Rows from block 3 of a small CTC audio transcriber, named by matrix and row number. Rows with one number within an expert belong to one neuron, the router's apart. Each number is 500 + 25 x the weight over its row's rms, rounded and kept within 0 to 999. All counts start at 0. Numbers have three digits each.
After each expert's rows are labels from the 100 clips, of 14976, where the router gives the expert most weight on average: "top examples" is what is common among them; "peak on" is the class under the peak. Only what is clearly more common there than usual is listed. The data: strings of digits, spoken by a formant synthesiser in many voices. In brackets: how many of the 100, against the usual share in percent.
# router: router (model.blocks.3.mlp.router.weight, 64x256, trained with AdamW), inputs 128-255
# up: expert up (model.blocks.3.mlp.up, 64x64x256), inputs 128-255
# down: expert down (model.blocks.3.mlp.down, 64x256x64, transposed), outputs 128-255

# expert 21
router.21:467502453535534517501495475491496510502494499448479477468492471449484477472497510493519520544532501545554435485469450541466509528484517467514526501445478539506516490502508552493495486487509492458445514465525474486472483500487505550504465465487475518505521512480519489545513474452469465492513476546483489525517531520498528485533517518472463481510526515516484486535481533477516533449505
up.0:541497522480502488541488507501472516497481478502491473452476493432478488525501532521486546506474502530515504504509524569537567478527502517498506527486508488469534491480484462475494520462514575486524485489482537446413525498545475528484530496527499481526537468523504483521431511534516478477533494508473513505454510485472492469507523472492484474520527477504445452490496494530521519516483
down.0:519446475508518519497524466428519491518491474528550496515496525474502449521530526493524539502480442467527512491508513488490512492501523480461479487516475508507491493515486479498563518534547444553537491506516539496503459452518516507503513486480508542471511489480538506438467466533514516540530482478526493470505546509546472487493519512494537503511508489543520512496537491510522513486493
up.1:488506485471422507500510476499491485443486464464462472504508497509505481498476493495505531512499522494518495493506480531475530524538518506532571489516475474478525466452505516493491525498539526503505517501506539485501522502481496481546537536517539522471551474463477511444524512504470500526509456492469465491503515532444494485493527555467526538473483470494486489474513533475519459540519
down.1:460550477480536531487468523545499509486512517505519478461466503511505478497508518462510547535516490531488472484489478516463514498519517490482476515470466502523543542506474495517501527486508524542508490539536476485472457494457496454512445505517527508480470530513509482525471457499476490475516501444514507485505511501492531479533520489535543474514492486491449507497483512508485499502496
up.2:488488526488524482517457482516499505474502507539547537501484536507525508533457455499455493533504473487504506536522502514522488485494484507512502528476454490501515512517459496491533521473486496500524467503497476477500516507559511518485483485524516534517498499478498473477539509429446523513513485503490487489544540513483490510464488502515518493480540564528508502507504494490514476539470
down.2:498509568511533469526506494521497498504494493490506471481520491508524489513515501524506553518550504491539479511482525480497511512496508534521484476466486509471515534473470518529522489467481462536476461517504543501483455488487502543528445515468494471527501473479510486480459483531478513450531539516501506504488509521477479478528527479543534471540481442524530493533562499507529488554517
up.3:517548474451509484500531541496493517499511528554540498505537551524486489487492470448503470502509476492480507460465468510499549456535539486533524467492509488524482509510471477519547513468501505494540466493495502510538479447444490488493485532492509520528468458516466508525521519494509534445520475526507518513490532488515543526481472515503504480484477452481494557528508448523494504508510
down.3:509494523475483471516486474500533479509470503466531522483526515489520530506505492480533462503476525492483467507491492475398485533488457489501529527538489486457504487522509483523543499516491488518482524536483499491500521537516487492508487501529491485474467496488462521506509505517543484513492532528477499502482499512537503546514470520521481539481474538497467471431486499528478502443525
up.4:483443480577475483493543525492504520536519529498514458498500448488481455495502503491457523502495550460481515492553533508493498499529519509518531483498493514571464420507484452528471487466504466536528483516474494522463525496521478478465486480521525491498520465472500503492440520462472502537485532521516504512494467488491517508520565496513522470509515476451480513497511496512491443532483
down.4:508503515467501498512516495500543483510543455525473493532522491521498522538558521519505453491466538490475492495521476446492509496485498493491471504526513514499534470502497520517455486525474510510505498472538527496532489507470477503490538516501502505514528493556578527530477469490469497544484490475497502482505481498569497479509489523493516473521496491462522559515483509460478552498452
top examples: number of digits: 1 (90 vs 19.5); "three" (78 vs 26); first digit: three (74 vs 9.8); last digit: three (74 vs 9.9)
peak on: silence (93 vs 55.8)

# expert 43
router.43:505484482506521518506488472505486537518482486478522514502491477469477496500487509522499526503539496526513444503479470523465515531517502485554500493464471527519523519505505526482532475481505546463476477485482448508486472529472527491487451477490486485490497499506491514514522482473450431489501491528485480529505500504527528473531521527499494544518509489512477478529500528488504540484505
up.0:487519512541516496514494518467513500515535487520485502514506480480496498498508466508520477495530511474485447523474521549475537494499497494477545529533462494552487512551497457507458554498540470479503479484483491515508497471497471494506558560508515498477476502500492474516525488506474508442507449499499489498498509510541455476491476456491520506517489500512561483569492481512465515517482
down.0:501491482489461535479501463480479532460496539489467497479476470462526501533560491465491505490503546501509484520503504582538483481512486496440538482506417455482487510518472528500454506505513479500549513500529518468510464537504524513485503447494516461469518512476491509501502533525514488488501458512492504487553511501504437535478537505527503549515526519511472528442505530527471511515505
up.1:521525462530503520509485474516470505489526527504453512516455502520510489486491511523502518499523526491513494461467521545498519478523514565535544503470493497511504513471512506524509523484456467499510528512502517504496459537514490488484515508525503480488516531521484487503495521508499490492481498536487458518489482464515486489505523521511470531482523515521513502509469507476486517513463
down.1:497520468478475537500519535468453474511526513540516460505520493452486500521531475512517466443476492489500523529547515494541516449511542525462457485483455504510470485479498500487503533530552512479530470486504515596491500474507516509489570532511538494498503508480517517507521490544529511499487443512488509495512482498501506462483494476451524467467502476510499505480519440458499495512479
up.2:511510514524444504473482452468545484529484491484520456506519516503506481494488539462505478478537490528524530497475521517524483527471511524463514458509471491512502504496503530505429582468484526488523505498487494461499500495596500505498540537512502440530520536527477491502446470487477513533543490474472509530520436515467511497508495519485494482458485476488529492504511534502506495469514
down.2:488453531509574504510481477498439470490441571503512524519489507500549478498476497493470495499508522487477495501448463503502474481540507472502508466495454470478504533510442489516490496494484503514541506496515501490484508477514494503463514510499537511533456492503499471487510544495526498493535471502507516514493486507518525510494473522490537539513517477520504465458524465524477505508474
up.3:477515489435565494493481497478492515521501510462460453498532523459461515485529500506489475522520467443502485498474516555500495480481528529514522442474507477501430526504443496494486497500533565536503506476539501518470567518484487451496500517509502488524469521469501512498532492500522488497501489465483525552535508482519507491523473510493470523513506519482498509538493510450545496506456
down.3:481518475528492523484486502508518500544478502511451505510544532522541498477497504488518480485494499481493486546540491469521497458457532481497486492531481528489483474490466493508508483487494486502484494518494538488537490493478513497536473538477527513512501526505504513481505482477526496454502501532514480485475542482465498599459521514447530537577463526487501518506455505483491502535475
up.4:461532500517474489486499515503464503482548488549499515531542539510504497489473503469535471508494481470439474518498504502528512487518480514467531473473435428513477479460502504463521489487529471517538546507485511471506511508473504474539511509504547493524489462484536490487505519488515505538498486475501478535472486502451499499453491538516534532525468499505479508492481534543505483498512
down.4:530495465531513527485533474479493487497513492507508550474513533504506492489535479529471477483516463480506508523527480496511490486508530496471534522530497508530493523447469531525537528525500520504457483506529502452505533542514507505483465496551440487479513534542513483478477476530546491495516497507467479556490486538489536525503553537510479525495474525500483484463533492534505456510433
top examples: number of digits: 1 (81 vs 19.5); "five" (66 vs 25.8); first digit: five (60 vs 9.9); last digit: five (60 vs 10.1)
peak on: silence (97 vs 55.8)

# expert 58
router.58:457505505468538491489465490490467528480487496523531501474496465467512492485475532532517534518523525533514464497454495509526517499546521486527481477480519487512465479473542503508478477480511516498489499474479486534509457504522550527487471481481536513490561451477493497474508491479513455500508498537497461550512506530510513503543511506493530489532523484528443528487512534458523505485503
up.0:569463528529500513527471494543516521481529500539525529508488496528522494517503471456478527504473490477489449469523565469486488457497506499490483476531470524450492492498509446488506549473514540485532495530522491538453496501520441491535523519542503505467517531502493480474493503506489510544472519541506481475483473514495499502497493492495504485508527497469514496465525464538496505470447
down.0:485515467509453507486511490498479507464463507507525492507486486480533463506513470474520517529516475517486481535503519464526508509475516481493536476481564468466520477518464501498502532471476476494499507470453544474518544460441477477494492521504486539503481487533478520538482501506531522434489498531477514532499498485444538530475534515548484550522484482457533511526523480492462485496540
up.1:516489502473581471505499520511500478531543561534530535458492485498497463506480455470491459503498493490527511486484495509484519473530528510500564505479531510493509543529485540492510544493529494492505473446493491507465516484495509517453508498506496482462495558538472511521434500512506484510483489505524492511513502504505504437491471536504552491509485495551515482502465508550486459510520
down.1:479474486501492544498475485520519487512484488484497528531501549540487536513519485495465498477514482494523492484505502496403505504475445479494495488518460516535534521512532503485503515507510521459475469499531487475522518469497467470522527507500469496490488517503488486552473493530511503558544506458525477487483478505455462498513500531494487478504505488472479489510470478544489507556464
up.2:514512488543509508535496468542513536532501521478536500519494473502524497507517491521501485486503541466481488475485514532528507477487502518513514467463481492501501484478485561504499507475512525479469515511471480508511489492499468502457480479483456520448492492534512529535531517522533472519507484465495515487503456471482522546477509519496549509469551514540519487503491463475473451549487
down.2:502480508450503552485527500505466499488525524495474480494524511522507505506515487444540523518519466515490520496502513515489499429487511561472466465477435476488491501488492476536515518459539500504497520426486473503495504526445500465550533521490543489471482500515475489539513499494555498510518503492494479486480533502484476505467488493516460530486494492486505468514504563505517533542474
up.3:504499550490466494482498509523472502472503457488488520489490505515494488529492536485487517525515488492531522518486509515479515489522521483458462519535500480514481459511459523501441506482502469520497485509483518517524521485554480524523470517482470475489502537529474537492501494532503501461493505487522518489499511449504464458517563448521531494493486467507514479464503533487515539488516
down.3:511490489516517466521504490524506528485492446503503491539503498473514487483540502526459477481501519493507521504524515525536546473533484471526489490476548508508518501475445548505556500470549491528504526522492490495479520522510519477480518521523464492481507487498494498513504543551516530527467464454498498442495485429519447532535514531518481479526490503520519511508485518464481478508508
up.4:554494514490540509494507504479496551507570502522494545457470510511497502478500515527499546483541493505489500507491497487477487520512515452517491486526493505462453531516475513482482474514502451495497433481505537536476525492509504512547492449526519523490494484471505495481481519482476465521499518492495517524491514509511518453508526437500527471514525486472511509516513492511511561494487
down.4:466472553528444462462504488529478483533501474497522499545528463569492470504532499457532503530481467515542516481512477513463504491526471501476508515528470530498490491509505531505507513506477474509493475445523488506493466493506514501493451520517489521471498523522479502513513507519492510524512525490515484461497423476524471475496503483545490503482540493485509535506474501471498524510510
top examples: "six" (86 vs 26); number of digits: 5 (67 vs 19.8); "seven" (60 vs 26); last digit: six (29 vs 10)
peak on: /s/ (49 vs 3.8); /z/ (27 vs 0.9)

# expert 57
router.57:508509479510512529489505488475468535475492496479501511511487477455513476494477493519532516540492500508510490487473495550450500536514509489532495503473552498508512515491488550457506481493497499482487495482471447457495480525459534522461471478479464478503495514508496486542524479494469454471513495519479456540490478486480510515547541499484469518492510507540513492523458539517509541466517
up.0:538492482512537479513517503499477488491544544545531490477534503498494518496506508550469539477484477492486487514488440468482524530534521475475515531532461508492521482507474471481474439528494501509471517487493504535509489470532457531459516537475498523463548490511474538453493484526539510514454533491533520568489473524523489521459525561476503464485511482509486519466528481503492584531463
down.0:497515490531486470485521502506498430483556508500562497531546519515472472458473519499455496507487495494482497456509472525498527465517527536496488497494531549469564527499528488428462502507522483534513505519504522485491501510505521506504516500498500519523519512492475509517462467519465534485479434519492496473529519464449497447491512518494524488481527486483543520468471506488499500471492
up.1:522527510517501477537496461436468482549466505457528504495502458451440523531499529530463482461506527529522485479521530528495519542507477456451528539545465511505488521501499502493498537554484529497520483486521514533490470525555516557505577490522520498529543448465503486516518528499483507519532536511531478512480527533493498516488501506468496509498510478532503518487529484549496501538517
down.1:523528510513500520491509503534508470519490547541458472499518488511475494499498516547526510518478499521519514493525513514470565495530518497490501458509532434458464503545538451522479500511490462512496526538487513450484427542500471490497514528506494441523465501505485500524476491497510484500495505479518530481499476537506507488495511499502501524541490469447461442500446479520472535480513
up.2:506531498495466493504512474563508459530491461500495493485540527510519520491499468486516489490477442532508484526483536502535499536523504424499494522502473484472501522440503478508506526468448490538516538512476476443509510459552477513561491466508456490470478464506521500466511497521498518513494499534487480493513474475524506516499512527551483517470510486531511521505515491472523506495520
down.2:525488498501546485539518479508545500493479446473492498482451523437490505477480508534523498504523502502489518481494497498567514478489499516463506463475473509514507498497508475541462497468478510430533517530515506491456531512515514501478509486488521476534510487516514471491501525444506533510515500491486512517533484497542512495515488501491512480472485514482528474502534508496477516495466
up.3:467526500553506514526506477444521511475512472485486518461506499564517492487509491560459510486510472490486526469524504533507485512501488530488484510435431495516475466516514479485509458538504464516557503483513506494509473505520499511486516474506474512522524472487533483504468496524474511524513487483474492495525550501502492443484505468522486485542541483472517474491490494509526526547484
down.3:469505483435543517504510487531524512504522524494487473552490475568530491520516481489468545467512509522509515532510526507518477484514441504529496527521524468459492510492489497507486523520445480501472499527542510515460511514483438481467489529522490485442504482503516541508501527449499510518495482503468532475540501528546516496518472469496445480499516517478524468523533475512511515487492
up.4:497489474522487517467514476531486477510491498496558496510478492571526488487493540527468589478509553473518498505508501494488493532478500502529511471526497508471501494503520477531481462517485515496494490539509507483505497501485515478507461520508510519479465476482528514522499507478491479544522525527494483506478505477516506499535487448546516468509473494453445488488494510461520502471507
down.4:523508524489492501543510535489488485524494501487504490500501467483473510513498524488491511495481441493497528537478473529482468566525469453484539476449513513513524475446486530520510485494487449521523499519524495478502550541493505503488498468478472507490541465489525509500469521455511498528506535487545550555478484494501532508504505547478507515504512495460440500438483460510512520487517
top examples: number of digits: 1 (86 vs 19.5); last digit: four (35 vs 9.6); first digit: four (33 vs 10.5); first digit: three (26 vs 9.8)
peak on: silence (85 vs 55.8)

# expert 45
router.45:489483476531548518497487478503532502497507477460511495486515469454473481483490494513497539557553512548534471481497456513475506517516530508539495496501513507508507499503515529465476469500516506450482488491479477482503454483467515507518465498463524492521508494506452522491512472451495471492509508528506476526465492516519536499529538511475459496541519504538491464535488532499512541462489
up.0:527479482517480535479502454554498468473499536538479467468508558523521507464473462514486483503493501512501472442474518487505530502511481508485509485552518498488530466516506486499517509473514542480493548516434512470475482471535487498522521519512506448463479513501516496443501538485491552537465471496519468491521471485501510475524502514524517527524517464497494473505507498516509466509464
down.0:501510529475488452509495465478534494503470480520547493478495497517544483478466519503510470459466496476525508545500476455466522555487511487523510531507469498529537472503473502517479478510482508483495512520505518486494486493521466483492449515478507512501486495514481518494505502543496519515507475478458491488503481523490512479506520498469512517543503465521533478524484513451471503544514
up.1:521524473510525499520512517519529485498483496465486487494456481536494474491543485492502507498513498492502522521505502497535524456502452473510452469504475503480486471536484468497494491520485508466507466491480476469504518500538471501487550448536491526517442456540505482497496513475524522473442508508477467497492512491501490466494492464481478467464491478505517470505520507506493521517495
down.1:502509501551528450489520545483499527491467458510533509535501470501505525473549475504460468467500487462468493494550511502499490565493534523532474513464510520479455509480525547530482493472509496512496516537485492511509527489480500496544503493489493494475483494502524477448522487534503429509532504476488513490516481518481502509506486483528504511468521481515532478507518455482497496463519
up.2:462509502523527494541493531484490499509564518520530483550505511540512447455493511484488454535504466483502459513479529474478524468492493513475530492517525472487557498537534489528503491480494559484502499473492509473478529477494521494455513494484516489519455535446503494522533526539528510490476463482487479524516499461467527469516449485499547550471497476502587475537508472506483467491485
down.2:512478525544475534507517490530497474498504473505487472508511490525499550488491493526501477485510463491479518471565510485474492521541449545481458512534486512490464480480498447503508495532467478459534468516535499482496518504473516511499490502505537477521503536476489489476486484441496494479484507544529507545488523497505466532519471513494517490516505505478472471464513450499501535476507
up.3:523488478530471496534541464471544469524528483539501493481478464464543526563520500454498517444487486525505506482510501470483510505452504494484473501523505532511537526536543521512443531546452479528514494526486570513500480516503510472482515523527506508463511479515487482499533517473510514511526516486507466504503441482501539491486500479494523485493442447476477502498489502555466569501502
down.3:484474519467514554504536504526495503508515473534508530471469551520492488479480529474479477491465506525491478496447520450474449507484497502473495497527545500510536476503491509532486483497457535497474504525474492512501554504493507486479498497469499526545471526484520529465499480498515509483524518480528482515479505491502522501475490520508547505499518523489500536483532501476509519491499
up.4:513548478498524508469535537481497448533497562459512533514490551534520487483465541482452506497520468465520531519548454483459450519536523486508478530504472556450466532552484481520516479521488523493513515470489521500490489505491497499489499476502480516514502534529531456525522505465498509502505508474529581463540517482507489531461487496481483536486502472504537465466499513516538516512518
down.4:523488462498517513469484514499506509502504513548458503490466489448528465534529488487513494512489523505496464495536455480494535484476450516438510517464475502476520493476468504463506473464488500542513514530496494537494538499491487488523485474492488477498506461488542489469479469471509476493489491528484462518508477531492476470501482491499497504453507523476510440453490534549524544546500
top examples: number of digits: 1 (90 vs 19.5); "six" (74 vs 26); first digit: six (73 vs 9.6); last digit: six (73 vs 10)
peak on: /s/ (70 vs 3.8)

# expert 26
router.26:512479490498540482494487529499537509538522508478453499487525464482466489524467504492484517540513493518542455517481466493477515525509537495521456509480470532524517563552490518491496485493525523456485493499524469495515499512512513466459473478516459510547511532513469529502520478513453487554498489529478509507460502524527479499531539506471474515504517494529493443548502570489486510478492
up.0:491503497478519503488508480483512509486547474510520523479472494543531471495539478549484514494534519506501511532497461479505541545514480491472510509527478488472534522503444474490477537520536478525538508500519488547536515508486505504490507473510472510475505453504515450510542487462538532528502525525509453457513504494504490516503510520504505497448496483517517479489533526496499530522472
down.0:527529518487519492520484515500444515479434489515488498482495509461478492538521471496493506490489517524464489471497538469473504535573470512475528476554499490493515489542449477553488468481468491507489472533522527530506485485485509502510525471470488470523509474454487558454507485504477480494492526547491491530509443499512506525510481497476538464459524543501468462488482507497522505565518
up.1:515496490541483503497513488512518501505492484536492516569520503472524515448499493495521526578521504515505523491487480472533503507516472488487520469516527478513478539525501501494464520503522490517496496466467483483486482510474519501522498483498549520502561433529487478485527512500473500555520488494482479499457476474476490517505486497486549477438496470490540527548516506484495492531488
down.1:482487502475522568523535505540486472479536498492500492493488513525481508519494509473485488511523474471508509472520504503494521505509496472495474486472478506486491485501511487474520485487508532489500492541554503496513464514549511467514509474510463495468504500469487449492499471491459501507492471457493517520565508478504470516532488476581481486473518496540454467446469506550510503486525
up.2:502502484490460502477487497460523508465520492540457467487491501481498474512513507525548482503498513503481539484469559495494495509497521481548463527514513466457472540493500544539508516502511505514506474482464548526497493491532477485483490554466486481489462523486494482490496525471501466541507547472486476555479517553494475511512522512511518445473476508569493496471485520491524472529531
down.2:480501533518498519509472472501475511470480517463539536521545491537465500474474503521538460450513495512499505529481507447529511523497507490514503521509421514503471448507516494509507528495526546477500473515491505502492535434532492515519536477542477532499483501455528490505533481538489504499489509496484487546494546512526477506545522508478485513518470503493505521502543466463498485515454
up.3:496525490470490530469494516520500510511484471485504488501491514502538460487444473474503490516485495488459472514514497521499487513513455504485504513509460476504507470492509442514492516540458483503498524481462469553504488487500480513501513501492507475507545535553490511515502528469492490533537562487506517556492536567512505493475515506496525462511514519471493481511485533518552482497537
down.3:503526531536508493495479493465516494497513527506529496554462496501480478483491516538472523528505491513474481483496487479504454513498495497520500497545532538487493511575485521485507483531483541509506480509496507481487504495491493487521523497509522549532510517524478504487471512469494490485492487522530513513483486533481529568521553509450473509439522526462474495512513464476501527474486
up.4:443524513457499498503494532496534521467484478499525477505523484550503510456549508517512546504495519442489511471497466513508494465479515507528513532502471502495530495527510523508505501503514501507506533487501471525502491497519537448526483561491540441503472477520489515568522527507536493540509492471491500506510539480464497505500492464480464465485476450485514473482490512490467509522475
down.4:529520447525521467524488462477464531510502541499473504475489522537496524493522480515452541523500414478494511534508486486551500498497494495485496510502499487516500511499476527483493481497512465491503521489542489504531541526451472525504483501510487451522492503525493522507516493430445503568509524509515525478505516463513539492502506456495489460458537500532558491495478516520532538490493
top examples: number of digits: 1 (80 vs 19.5); "six" (64 vs 26); last digit: six (60 vs 10); first digit: six (57 vs 9.6)
peak on: /k/ (32 vs 1.5)

# expert 54
router.54:519498519538535518484519540498545490529510494500491511482492445479496499514477520460528490558492518481512493504488470469483540475514538457544504493534515512500490511533511521526503452495533509488464487471471482446542457511486518467459507483454490491492495494474479510511502478502526443484505481483487494553510520500510513549535528491467466536520467497528496500543493523468507515497525
up.0:485490490523507510510467524510488512501432535512534506505510520484527486468489547500536500523525491468520458495512516494515494480494510460508518535501469513504517526562441458498458525473470559509512512433485514517454499470492503515508517481518496525477516503549493524538520507474477515470514500526513512514527475436499504531508534459504483524482544495514521511531502512522488505503500
down.0:517496492471524465499515507499509477485481525527511520469532503478552508477515512532539497480500499564452501509450496485504477463510522498477502520533531483487536485502519508562485472490492453484492516508534555497513519478533502523538478494510515484507460458444482492494464465495484478498476514542529457523470474514538524505528482511486512525518492532493515556472523513455492539485508
up.1:491543543474468455538507489471511518538531503479517520466482546515502524472475506519532484527524461480506499481459507494518484500478531470508510530512511463496494507506476543478458464481445541477493515504517509503457521498464485504489498492497512523533471534491503489479518479505478494479522508521516545497525504497472502469512475498475538500433486499539497521464511414453484490474530
down.1:491523512519556504484477502503587518469491522519508504460538500497518524535473495527444534533462528512486479455503518455451469472516474494465514489511519470483530515536479486537496530510507504472488544502536489512488500528480497507576526546478497530474465515481509494475497492433505530537524510486486525500488540485534505549505500494462532514518504527465485450450475536488527520512520
up.2:470507501510483524522505500521489435449474526549508486471489489486514513509473485489520488512494485527503558514500484486552543442498464521464455515510487467459579496520517485499475535523491454506521506483490482484532484486524490515527523509454518485508495473536488504475507491492560502428444523526521532484447477543482486507490500533506498542437480498492456493520503543522497515495480
down.2:514497515442469503487466493462500524506549499482488498518519495533505556526533507505506514479514505515477508517534486451484530513536463547560453527502533504489426488508468499489514519511533472496518519486497489520490455504499513493484506531485531480504473524460473545519505496569497532507463482473489460456487461483504482499487506509510473444547526527522521448490478480452482484529531
up.3:487535450485471540551489535504510500451488484479464507491518529496537497508484504484505483498544483526486531514487477502511510480531504493465507526448499524500488456467500492475504476497479499493519503511525514439505488520485443525499456495491497523495514511482515489520477509506533479462499549477508501496488496484498495516477536489527519522521534502506443540505474537499532482479491
down.3:494500469495496500495483483458514506464445514495537489483500455524481505517487501514487513459544468458537527494466512497515522519472508494545481511477531498484535546511475532545482514465476485459485471499509504506497526531502495555516522480490503523503513470508504505474568471504490544510513504522503524509499514532487523524506484454512473490486502517468487445466507478467469453475490
up.4:528492495473529516505541490514500460515494517549496488511469489455531464538535516510496508531540505496514485512494531466524476506488500478542481478507493522433514558424519448470496508505435484460521489476527528542467494471526494515515504469540491530485507492506512511509531522499512512522499490535518481527512485482471474483485475498465479525518531502490478505499510492468487486528479
down.4:484539513486525444484498493478485475487509469503504492507441451486506498486483478516497527441466541486522479520523469503486508527527473495477475514529507481509527555510492551474511483490534481524534515515547515497482498529516517474512511527538526476507492491524478508465443463467486501524491532513492508453483495555498473525513547524504500504512543485503504478496511467514505433526512
top examples: "six" (80 vs 26); last digit: six (52 vs 10); first digit: six (32 vs 9.6)
peak on: /t/ (38 vs 2.8); /s/ (34 vs 3.8)

# expert 16
router.16:505495503471510502494515488500495527534515487504484502475502484482465506497445495483503547548517521517504480496480490539477517528535518492498462499467505525522516517485511522472465468474532526487431487488505475489493484509467527509432454511481497485526512477489462525525484495530497448486508490518473495553523503530501510494519534507480472512524470497529485489503504535506506515470532
up.0:490516544531539503509504460471474471484484455487453483515462483512451479519484520515562488478469470475496515464535456491486497515525486488521520503522541518508491513551484520476461550539529476534478476471536552524493509466430502486527484499506516536519513519490511522506534485464484483455486477524423529476489518509502489494490500459491522499485530529462542512510488488493527458452518
down.0:486475532468495543514492497489513475497489512509483481526519505453471510540492509516539492525512527524524492497492503510539510487496502485492508480490467529501516507545519501508486488511494496470505513484514473481495468508543503495493529482520529469530494522465475485528516500523537502521529454512533483492487495473457514496547492480428470468486504538477511503494511533488514460562506
up.1:523530502490532453519522475518518478484492521519524512491528588482487526534490479496479514469530510514496479439497512479463529533517486507502531518522521446469508528486451484550532518493519494481444535526504539506486473474483489459537521534508470453505468522510490486476482484478499541477532509502509511472486491524511481493511474480504501513495523516481484525531505540530484486492497
down.1:490509519514443461459516499466520500548489512476473537520500436498503485509546520443479485494483548476522516512503486517527488523534483487523477480475553525439477492434511515484524495492458508531551519495489487520526451514525500506483499514497469473493515492535499517496526508542533535491500515493485512478518440480498538498500485488523468489504471524492488514449474496476528491520554
up.2:516500473429526513463464477453493536521462523422485493493472498556499517534487483476499479494512482501496574496501498525475456489490478488533513467527447479506532524528494511510519451518457460531550520512507462518534507519503554507458501491538486519475492522503469492503537515488485489455477492499511505538504492496484484488502517513561509515549470484533490471512478526493472484490543
down.2:500520533488502511487502512534494466460458523483536500497529470556512491518494493526467491513530474524459497504523531516521497478546511472496517502531488503497522512497453474491497555485520487482497496512482477501510547561453516516480488492468518507505490497502477491529509508539538477477483490493507464504511481495456452537555484523499526527517496469489470532497469480473492504540506
up.3:501481509437550518496492485497481493464522499502517488515488510454499483534506515539470499567460533495499505518503558464486480490502474534491481517571531505535520483499495468510487473457476482485509477521482477546478516487528471492467498458531471500513485519473514494501484480466491507540513487551491486527513490531530496512516503504470489455493506506483447489510547499503519480503469
down.3:485513541511537499514501500543513501490508495515478487531535541528514509431536488477540468482505506527473488480500526491474496541461498497504479523519524525484470525496510503492521497496469486538516547518542508467484503522493509506488503544498506498505496483508539498459483504509494537515536538537478503515450512503459520497496501463448540475440535493500504542458500487463512536483482
up.4:520460469511455527496483529527505448501520463466545496513520486576470473468486473518514487493488549500514514454494525509508467479503488486534484502522514477486475511510500488490540510518506485515492528526517458535484467529523515472500479524506508510509507511509518476528463520494517552496474497501507499505536477469514498463480531477564487424526422517505508460508443497515507527479540
down.4:485529576484538494521520521464450517537536499461495505526476524481501461502526463541498473444485512512495488495495503481468508469556496560485496495501566471505555517502479508496506539484489516488508490448502494504515460469480499474535535476518455499511480526520537451536525531479502477476501493499496515494486496470527501493525464500463457540494477485518579486497531500494478492500470
top examples: "one" (72 vs 26.8); number of digits: 1 (71 vs 19.5); first digit: one (63 vs 10.3); last digit: one (56 vs 9.8)
peak on: silence (91 vs 55.8)